From a checkpoint of a small segmentation model: 2.71M parameters, norm groupnorm.
Rows from block 2 of a small segmentation model, named by matrix and row number. Each number is 500 + 40 x the weight over its row's rms, rounded and kept within 0 to 999. All counts start at 0. Numbers have three digits each. After the name is the row's rms in percent of the matrix's.
After each channel's rows are labels from the 100 images, of 14976, where the channel reaches its highest value: "responds to" is what is common among them. Only what is clearly more common there than usual is listed. The data: simulated telescope pictures of galaxies.
# conv: 3x3 conv (model.mid.0.conv.weight, 192x192x3x3, each kernel summed), inputs 0-191

conv.3 065:498459504507546558471505483461528471476539493447534439377475428505440423513482510505526497478456452542522500512485547491512529497511540484416574477508536485466567557504506506499640428467530484520502537400500487508609449499485547452522469509453483495510498488483542514424488488508507475543530450507490503507554514538456413514541520501479493408513480486460522498513428456585579490532489516473485466497497476496485469471610516516442510487510496516469469455556497570475457481547544509513500491473418508519515482465493507532494511581522585480500404583558504524501504505536451504525
responds to: noisy; lensed arc

conv.45 084:493489542504453522467479546540531513525458483508526442480442578561432572479521458485492508510428554465523514478482463517487470486478488527542453491476512517532482572514458354474620558498468462480511506447479556554547492510595480489445540474535410488478515522530448514534503511486486470480499509501436495504529568468563510511512445496449510489484484490559489448477477500565448508517426518523517539512594442456506425540525510457519494546497526485540515480469512572534536587461506492497488507539558439406511514470508517448499492384479538495488530569406493473496461507479492487483
responds to: edge-on disc

conv.15 090:533475535532527439458535519493489542535481510507556468548560541550511568440541428456541561542475504520480490463513418539449477549458509531512479540455561455473440523552489560552463563498480556449490452514541561534496460490518515563437538450520493496461569400479434476549530495455459509514469472483527453527555462519439473525547570514529551516521544429458480496470540531504455541554470477449544528554515590503537472542510525467549543485477539445541480477532561493451522514525506504483506496524549450489549561472549566459516494405465499556444544500461484545540428515527477466540
responds to: round elliptical; flattened elliptical

conv.41 072:501507559503532522390540509528544565543476454439502503561523508518530534441537462433570581561510484525528545462460466527444545569443602535498490566444585434468494498514486514523499504453487517466502501520507527556469351539522521488479557449525484483462569469500482537522502539444437445520440503538499469485514495523489466501519539465492550513503502421496496477480531529479488555519526524493527531569520513487517514565475499448512572489523566447561471424500568474487525507530542469498460531537513494498507557444554568442463502437454449512427518480488527510566465475538506486506
responds to: noisy; two-armed spiral; winding: clockwise outward; winding: anticlockwise outward

conv.187 086:463484483505464548513490559535508504538478472556474459562471520561416535443538437456470553505430568472510530472483421523458497474453459532511446496452498537533390550462493391473526579519466459463484544450460565491529535537509450448431507448514502479471556578484427509497467550461513494471493498537492533459463515465552562512475469460495533554513466456500497514479547529560490495475408519536529550549505429518508426514496510498606472527528489457518532544503551580511515504464450443486457559531521434495464497532527539474458484466466453470450503554474508490478438452465489489502
responds to: round elliptical; lensed arc

conv.46 088:502539549467469506436525490562521552483487480500529538557489616467556629527473535517504486527542468475513518513480548476522452515522490485577525524517511496526497462487478414499491477526493497528491492551497465554442477515572543509537567523539449487512471505509541469597489513519469470476458536513490491497531514473552528479498483488492479541504498521535477482514539525452391519498547510524469492481575486491488539567468470439527510529506546524574518497466477450523516572475509491487485508500617539422499490479486478419484486326517523488518608461383516477523537492484537520472
responds to: bright star with spikes; irregular

conv.37 215:491486545507493550433532547593526522526474479461495464608464595543508604468525464476520526512470509500519520480485469517477537506472542523579476499471531500497502532507488356486574523462471473475519511510484538562494443515603476445460565469517409502480531534529462553572508516478487473506497504513461499494502541498610492509514466489467518484478485476550506460482477506513419511510481517527521538524594420462509469533484509437491522514505533475537491463477526500523521595496537488509485510528591460405499517464518525460496509394476439494474570508394541482502462497508492487492
responds to: irregular; noisy

conv.86 139:496519557498529522431580480592522552503503498458534556582514581465595573496503514492543513527569426532510506496502506502490529552497526499591556537498528454458517436509512485511439449480505505494521507594492473565401470498563544482526566502502443514497510485515525522592515496492467487528464518500492485499532502531558471488529522503492513515482499488507508457500519516420410523520574510514505494509561506468511568537405489433485546479493555490547459481482509408497503566530525513512507486496587543437509522450514510462512522441495420506491599418429567500543509512542523499499
responds to: irregular

conv.65 080:507489544525503498443519541506499559561475499422477481627525539550523585421558430433520577528478500496500503458507396540428507549432568541520468535439530460502486516509497482532511552483473524440479492527511563546481454501536468509435564435523485547460578485471429518538535502438467496489463482499526483502480473498469491514501546503516562532524508435461491514473545547493464518504480494469552556572535522523533476553497516445477527493494555426562509460526575483465525521501527505484503493536549449487501549475558568446518486412441446535428539485454485532541434511497489474528
responds to: irregular

conv.72 077:446519515469572532529492468487551500490548447566463496451453449506501463486496487492554516523498510565561549514441484487498560527494450486453470521495446465439454507443567544446488522443552454506553549491456513497500524554481460469492495490420506431514513512539490548464423548498478447568488525556454570442450543570482440464444477444443496429453440474509570467526433429502546531443503559526491479512481492461453502501502470507548551437567509497491442555482515497534441478568432449564446552473448494522446469473488518500441559520510510454486450498544514464524495442559521531463
responds to: bright star with spikes; small; irregular; two-armed spiral

conv.122 123:485465492523466537527453570513516500542444469547464431530475486567376493456532446455494543515416602467520527465468445529467505493455475541461415505450490509532450569474460416493549568489443482474474526408489567489575504532489442467431491454547519479465537544473428521456471535465493475471494467530489518478471517467517522533474488468485525523526480460482483511467536549577532513475395518491527560540481453515519412513538529510557496528528495471505528514532538612483543474467475461476461541556480424528474505513524539485462469482460479505458461587507484517500463469471465474526
responds to: round elliptical; merging pair

conv.64 081:500472511526472525446549492591475506476491510480510569594498592464575594536489550530472460496550427464487489509505576498521459488532497490585567497536501514533519456472466405515456452546490502508458506561509444528412492493557534457558527532528445503509451531472566459585498490518506514465496465504520513487514485474612514533501498501520488511535505560494463531493506518445409493492572486508498477469560449528517549512450529467496471517508506518519530496529465438476512572473523510459509491484595554426484465501485436474503453419520519487538592449407553525495535489468467486531
responds to: irregular

conv.182 196:517544471469485477480547432500472459457537537453533582466514506420566485554453572542465460451579405490475466538533572461540454462549521457519598455550504536512567428515508525503467408553548511548501482554512422473436491465487563521583469556480509532538451490510585448516520463540542535492542530466516489523529485489526517468521496533519464500491518541519493510536479466435486454518587475515454442458492519504476583456469468529444464509473465543459511474476455433517475502488538540501540459458506587491518485526470456542536501523540542486542519441502523483460571532487538533473
responds to: star cluster; noisy

conv.5 054:525449475548468445459486568474503518544426474495519458575532516532485541495534481480501501526473556459501524455487449541475506500477527546497440520477522508539439520583442530537478579483417536469449443486533534475521490525473459565452502487587555510459497428453438515507530529475489484455482452522524468502503474459466560555525535477520527590553519512467456536447612601518487518538450501447536556510461581543552465531532551512536508540512494478530544465541505514458573461462505470449473529558526449539545560540532503472485446419457468564496521526493464543497488480462449448547
responds to: many-armed spiral; flattened elliptical

conv.179 064:488535539476554476392485476485543536513501432474474528564478464506506496476510477470592536575504497535546560495441485496480524569477582508451479559478562431452430500514508482483568555413518494493532489508490516500466359561481400531491515482496538472497527495538492555469490563479433435539467538557462517473477531555470446470511476445459510475464483469539520461506485484488538579508505536505500499530454514463480509553469472502518599459552539481532453426458530489527499454549536432530431568509466497563496522475509527457445524462486466499467469488535511472555485449550535518465
responds to: two-armed spiral; winding: anticlockwise outward; winding: clockwise outward; many-armed spiral

conv.25 134:445497555497526549530488515552543561499506453575445476576469544525464555492504483503534497553470549531542549505454478497500509545498422498524451554497424458468428521413518421477493557482499468496525562481457524558507555551545452463472556492485454451503506537515468524527430553503449456530439503551469554442427534526524468497408494447464495482482457506500528459504502499523466548411458545507502509498545461467493467564488497442586534472552556497567467575499501531502487535529430446520448556498543469467419472450491498428440524437502462488501530522451510496551486441534501507498
responds to: bright star with spikes; merging pair

conv.82 065:481529512471549508463415488457541487515514455521511479463439450527465462460513463463554549521476547545548540491450469502474532508467557509447442502469562484452426527511535510450572572442529459487563506475472535482537393541484444493474484465457514455492539517568474536443484541473482450557510543533427520482516567557452449464525440465433519425436467441567551443509427439518558531525476536530508504541471470433466479509512469527547553464534499475491447458446543529555479466549497460559456539506443475540507515487513550489470555486486529474455442519546456448504478478548532519451
responds to: two-armed spiral; tilted; winding: clockwise outward; winding: anticlockwise outward

conv.169 092:518463482540509439553420503420491508517487480565498485452545416516489423483521480482513517538489529489493514483481479522481474529483460518418453545484487464503433516502473587544469548488488549479451469479538519459526550519420457575481463483515578480483516456441481488424484521482471489479462448518548488499492451495388480537492558481536518514553526489424464550478530524515582535494491492430524510518415580554534491510535539541554513488514497481496515537564518507436517409503437472458473531514419484598501506511516511499469457560482524552483426515589433560535478476494459471554
responds to: many-armed spiral; winding: clockwise outward; winding: anticlockwise outward; tilted

conv.10 084:479528535478493481520408523487532523516482490496489498555438609508523619497511498502506494499498538505535515506489515494490493485504498503587457492503489518496499505523507481460581544502489460495544493527465500538508492507595467536504555500510427493502500487557506518595506504499487481514484546499435518491482567502489521480494412499441493500452467499585533437506493503481398499498521530517496517499604495441480500545510478457499511505508521491553485501435497486561509602497495503532501495508598503380505534481500513442512530355486473521502589491382373451491498506511535515454
responds to: bright star with spikes

conv.9 065:499511445483449525474470475470493433508495509458510527409437426461505411500502534474440524442535458453503486478501560512493480445483539520437545445478523551554581487492488512454564413543522453513493506478484460434530460487451561472548435491486547513479512553511558470423481478480553502464556525496486513503529531457456528496523440507483508448499461489529492519482437455487579449514558509528494496520443451511486547435531495568432441531496440501427544452474517490544509446452541520507511481520418555553504475552513500566498491592488574451477419494571475458448536509451507491458
responds to: star cluster; noisy; many stars

conv.18 081:509491545511545500491579486538504567505511522417521529603519532476609542483511499491565520541567391530493485493527483511484582582491532501538588558495558424454532443539518534511377413430506504484522496585496486546436498474520531486512558492487492537496518484514509555540545471488456509530456500476491471520552500540498439499553525530495520478478511487498514478495495506426462533550579490517519494516499516476515564538460505448453570479471561483549463490494519395496492503537536542519536456491548530511535516456517507472546521480495408492485555421481560500561496538540495492505
responds to: irregular

conv.189 051:500490477508411515442453521491502463495454449543519496475465518485454520531491541519442455483485555416514539494448583500526428440516479510504466460514457567586483519463437435493613529552458487520443487457507468475535511552510486504537489519571507456497454547466547467507444554516529463418528489548504523471492510415509594525469454448500476572545483555514440540480549551528487482465490514500489506467511461545514488499529516522543453569543467530487580485506463550503548509415496438442436564525507519483471471552478455486432433447502538506536511542481458499452543445419486486507
responds to: bright star with spikes; flattened elliptical; lensed arc

conv.143 078:454499487492470567512513546544516506522488475577441468557473511576407529453520427472470542503424552484515531485479412509474481476467446516499452498466478536526418558448504402470507557547472457475489556444457579489513522536496485431419504457514511470482544588491415484486461547477510493478491506536489539453448519470557569503450467461495520563512462457509503500495563531559500496453406525540516536536497425508495418514486496499603472519530487470518523543494540585517505490474460449490461553517513420511447489531515536475458492465483458465462496558485519484479431451475502500495
responds to: round elliptical; noisy

conv.104 119:453521530471529538548473486496537540461533444579422493556488477498458499525462511538540458546488522525538555542444508460543525544530423462470485547531391457474453502403529483478489523466521485537510553474472496523517564560495452463500522525474500442543470521501499530465424562543456452522457516562489557437412511525471474473393503436480452489493467540487525485538506487515535547396469541505464474462495488491465485539508473477562541472563535540536478560500467531505463483526437433517437569466478492528409435468448461462429515495541466474537466514515485490546515426525521536485
responds to: bright star with spikes; round elliptical; flattened elliptical

conv.11 067:520478489507441543427555481444461497476513534370525502513496501445567510528472561512458494485554449432469464507531561494518529491520598484488566491522570516577586455504485522496479410504505491529441516526511434499534396461504547444559503528501506547513476552448565509513535458512516526427508472468529481529555478432434525518561496538531496488546503501459472564503481496459498478543567470512484473487497463564504551488570512496408464534460493523494579439537484442493492492440596553464543443482510549517522490520494487512549445509519499461513514464503488502491558553423470494515
responds to: irregular

conv.144 074:506505477482512479528424465433510448452518483513518489406464440423484438572443594544511441486531538499516509530478613466557520475549515467429487470547468514504519477510491497491563492458519487564496477456510410451590514513469476527594453558505540489534427501498597518432482509543516476508540486515481513500504524514413478493501486487480455448508492558498503507525477498506568495504528509480450455446453481503473536464587489556480506499517465565446501464522439514491480450511516486507483515476432570553509455516457445543480498555545552491554433520554420506478599489499493522506
responds to: star cluster; small

conv.109 089:524509511503570537487509443514506491493533520465544539429475430452555417507501532498547504503555437561501479496511550511495557522508507498465558507507537465433527469523536516500498451454561488494568501536510451488463490474480551441556479507426508502495496502568563534440523468493488504574503518475459469528554533576530412479546486527463518403431509484550544453500413414460568512542580493536508466504469451434497568489467493523479539452478502494480431487460503448529469464566511536565528463482422565540532528467518513514527563578504524478498439459573566474519518534564511496472
responds to: noisy; bright star with spikes; many-armed spiral; tilted

conv.137 049:449521547480537516461541491544553537474500453518480507625464557493499582547473526548547429532495503538552551529454526473540526536537474476526501530545407469458472498446514468473491508494491466530534524499459489546475521552556490493505551541511456473531439496535500526556454551542465451539477525555451552441452546539528483482429475449449458497467457580536534448520524518505448534433476546505477477444551492453481489545477480454541548477556540540542456492469445506525496539537511453531452549481560492465443453470454433449453531399528448498563553512438555476528527442544522522478
responds to: bright star with spikes

conv.132 103:505454464537423542460586519536459483507482535454499536541536517487544510495507504497432508454530422424461470491539498511493483473498526506535585470500496537575567468479456487532435401568464516493422520537509490487454496472489579452507491499550514546492502529427507469522516470494545545412527448484558496503508450410545567550500542521553506568567513508441437573481547555466476448490530472495510508506491488574541526462475544504446436558483475494476584481560505458453526497421539530426533470502528512504483487540506486538525421521493466499495534465493552543468501511421451472552
responds to: irregular

conv.166 117:495479514520474585457571517636479551497501508481479516670534590494540579495500501505481507515523470479476494501516486502497514523505505493602530528504513489522490464475492439523458482529480506497454547549495495551452493495543527400496559502525456516499512540450492504587512500503487517460462469497544491492491459459609528525497544503543506550545505496457469538496550550465403504491517484522504507500556444546527518529430519434504485515485532495548533512539504461461507561473502507455508491491605504437478494486507494473511464466503374480500599460423575534520491505474479487543
responds to: irregular

conv.126 115:507473495530547445521479479439509539502502478543510501463545413505512428493512481495545503565511486532509521489471491518494474564493460509404510575495486437464435502488503587533420490487502543484484481493527508454498534524400512565494457492489605457490509453465496466410471523492446481523439466522530492490505463536399470524490553476522514523527517492443496520484547516497591561490519506443521489506391581526525514532514526545562547453522518491517477541542508484451500390540434477488472526501418502616497503501508509477465493547495522545496418498589467545563478476530472477539
responds to: many-armed spiral; winding: clockwise outward; winding: anticlockwise outward; tilted

conv.133 089:505494495504447520492580484609461518483518532506505548572509590479576570510489507520441494490544446448464471513532492492510446489522469483608549497519505521554500448481492417503405459565508497513467525581498488525416538471539551471506527514503455517510496539479498447589512475514513538445494492472520490513505488444629543511501496527527489540525513509498466526506523505443402482501542472532488481489548462526504542504427509463505445526466505511521555531507492424496491569446495526465529473475599520423481468513492480490528463458518483474510596432417602505491512527444492501508
responds to: irregular; small

conv.170 036:473502489500492514450565510466487524535486504626524519421546493505564494457531477443435578492529474508489499470500466520452409485459457529517482511453551518510432481460499664524455488623487518477489528555488519518440479510463576502487516458515496473465555443472486380534441510450509528497466494526551511468517453488457533510505564477545542545532488426467498523485585543456479476498548501483514522563513546526509529514471502473588425485520505457536508544523560439463512501496407474480482531525500506482474511506544551479453499510465569504431524460514476531500483456489502492523
responds to: two-armed spiral; merging pair

conv.174 067:461508509485548545478464500520554491519508459499468492513449420526459426459521461471558534520474490539557545496459469502473596514470536509438504511478526483450449527496519481455549528407520450481553542468453536473507448542465422449475480469475534473500531540555485598411480540478485456550499529545437536462480555554513457475502463459433511445438451467548550449505457471519586524501475550547512510531447453442476475501474483534534554473551497474483447489458532533542484432543499461552462540503417473582485509487506530506468543559481441459467422521581529455507471461548514516463
responds to: two-armed spiral; winding: clockwise outward; tilted; winding: anticlockwise outward

conv.92 220:452540507454517525567472470511525520445538470575452531522471503463489510559443552563505434521523501520528533553468545446563504508559400448507516524557418494485446466432536488457451499502528463557524546509455458503484594536498479474538511555473498457553436548522535502489443539562487480519468538537474554453439527518502500463426463460477438498478461568523530478548506486480502518428506533536444457436501478480454518520473458489573505473540508562524484593470435500534460493518423458526464542453505530510439430498438435473456526501556478458565503484498495464513553452514540547465
responds to: bright star with spikes; flattened elliptical; star cluster

conv.120 057:470523543479510521542426477512533546449521468527467526597478559452507571559460552571527419544527530515530537544471563465553511523566436456541495538567436480487442467482519465480507535490511477533522522509471441548508567534556466487555557558496453474543434513524557535550489538557458470513451524532474525469455526511469498481456474466475455503480476587529517469530511503484445539467524529520467454432560486472482527562486476450564528485533542546562484545474434494520480552512465466515470532455558546447473471469450427435477517443550442489575552491435456480531542463515525526484
responds to: bright star with spikes; two-armed spiral; merging pair

conv.33 142:500535572473525499478497458525512552466533486471547529521463583453567580535463545530536478541555479523513507532485538468530527545535513465576513536535550454472496446517522462482494495459544481537525491569497455573472491505590481499544572537468416495533467506532542533567500502531451473527459526500476507505550527529542443468552461500477471438471490517535516467533433447437428539538557507522464465472582476467474554558489471430494537474498565531560469499473471434527472581527507502526493496467578547423518487433474480437504524413533497480527571436415501474548548512531530529471
responds to: irregular

conv.129 170:501520447480493485523457461412503446483514508511499533409489391456502399526484534512483485468541474488506492512499553487516495459518492488398534467519485537515526475497505604481493441507526494520503495478500454420523509494413535517554429523485590492512477502510561483398489488513535503497537522495491507502503508497380532482494477504490485505490495513516510512512497476487607473494556505512482471486407522506479548455535482579486482515504444518444513501478483491527486398491495511514508491486389558605501486553485485548499503594514552484515398496607419473460537503484517515470
responds to: star cluster; many stars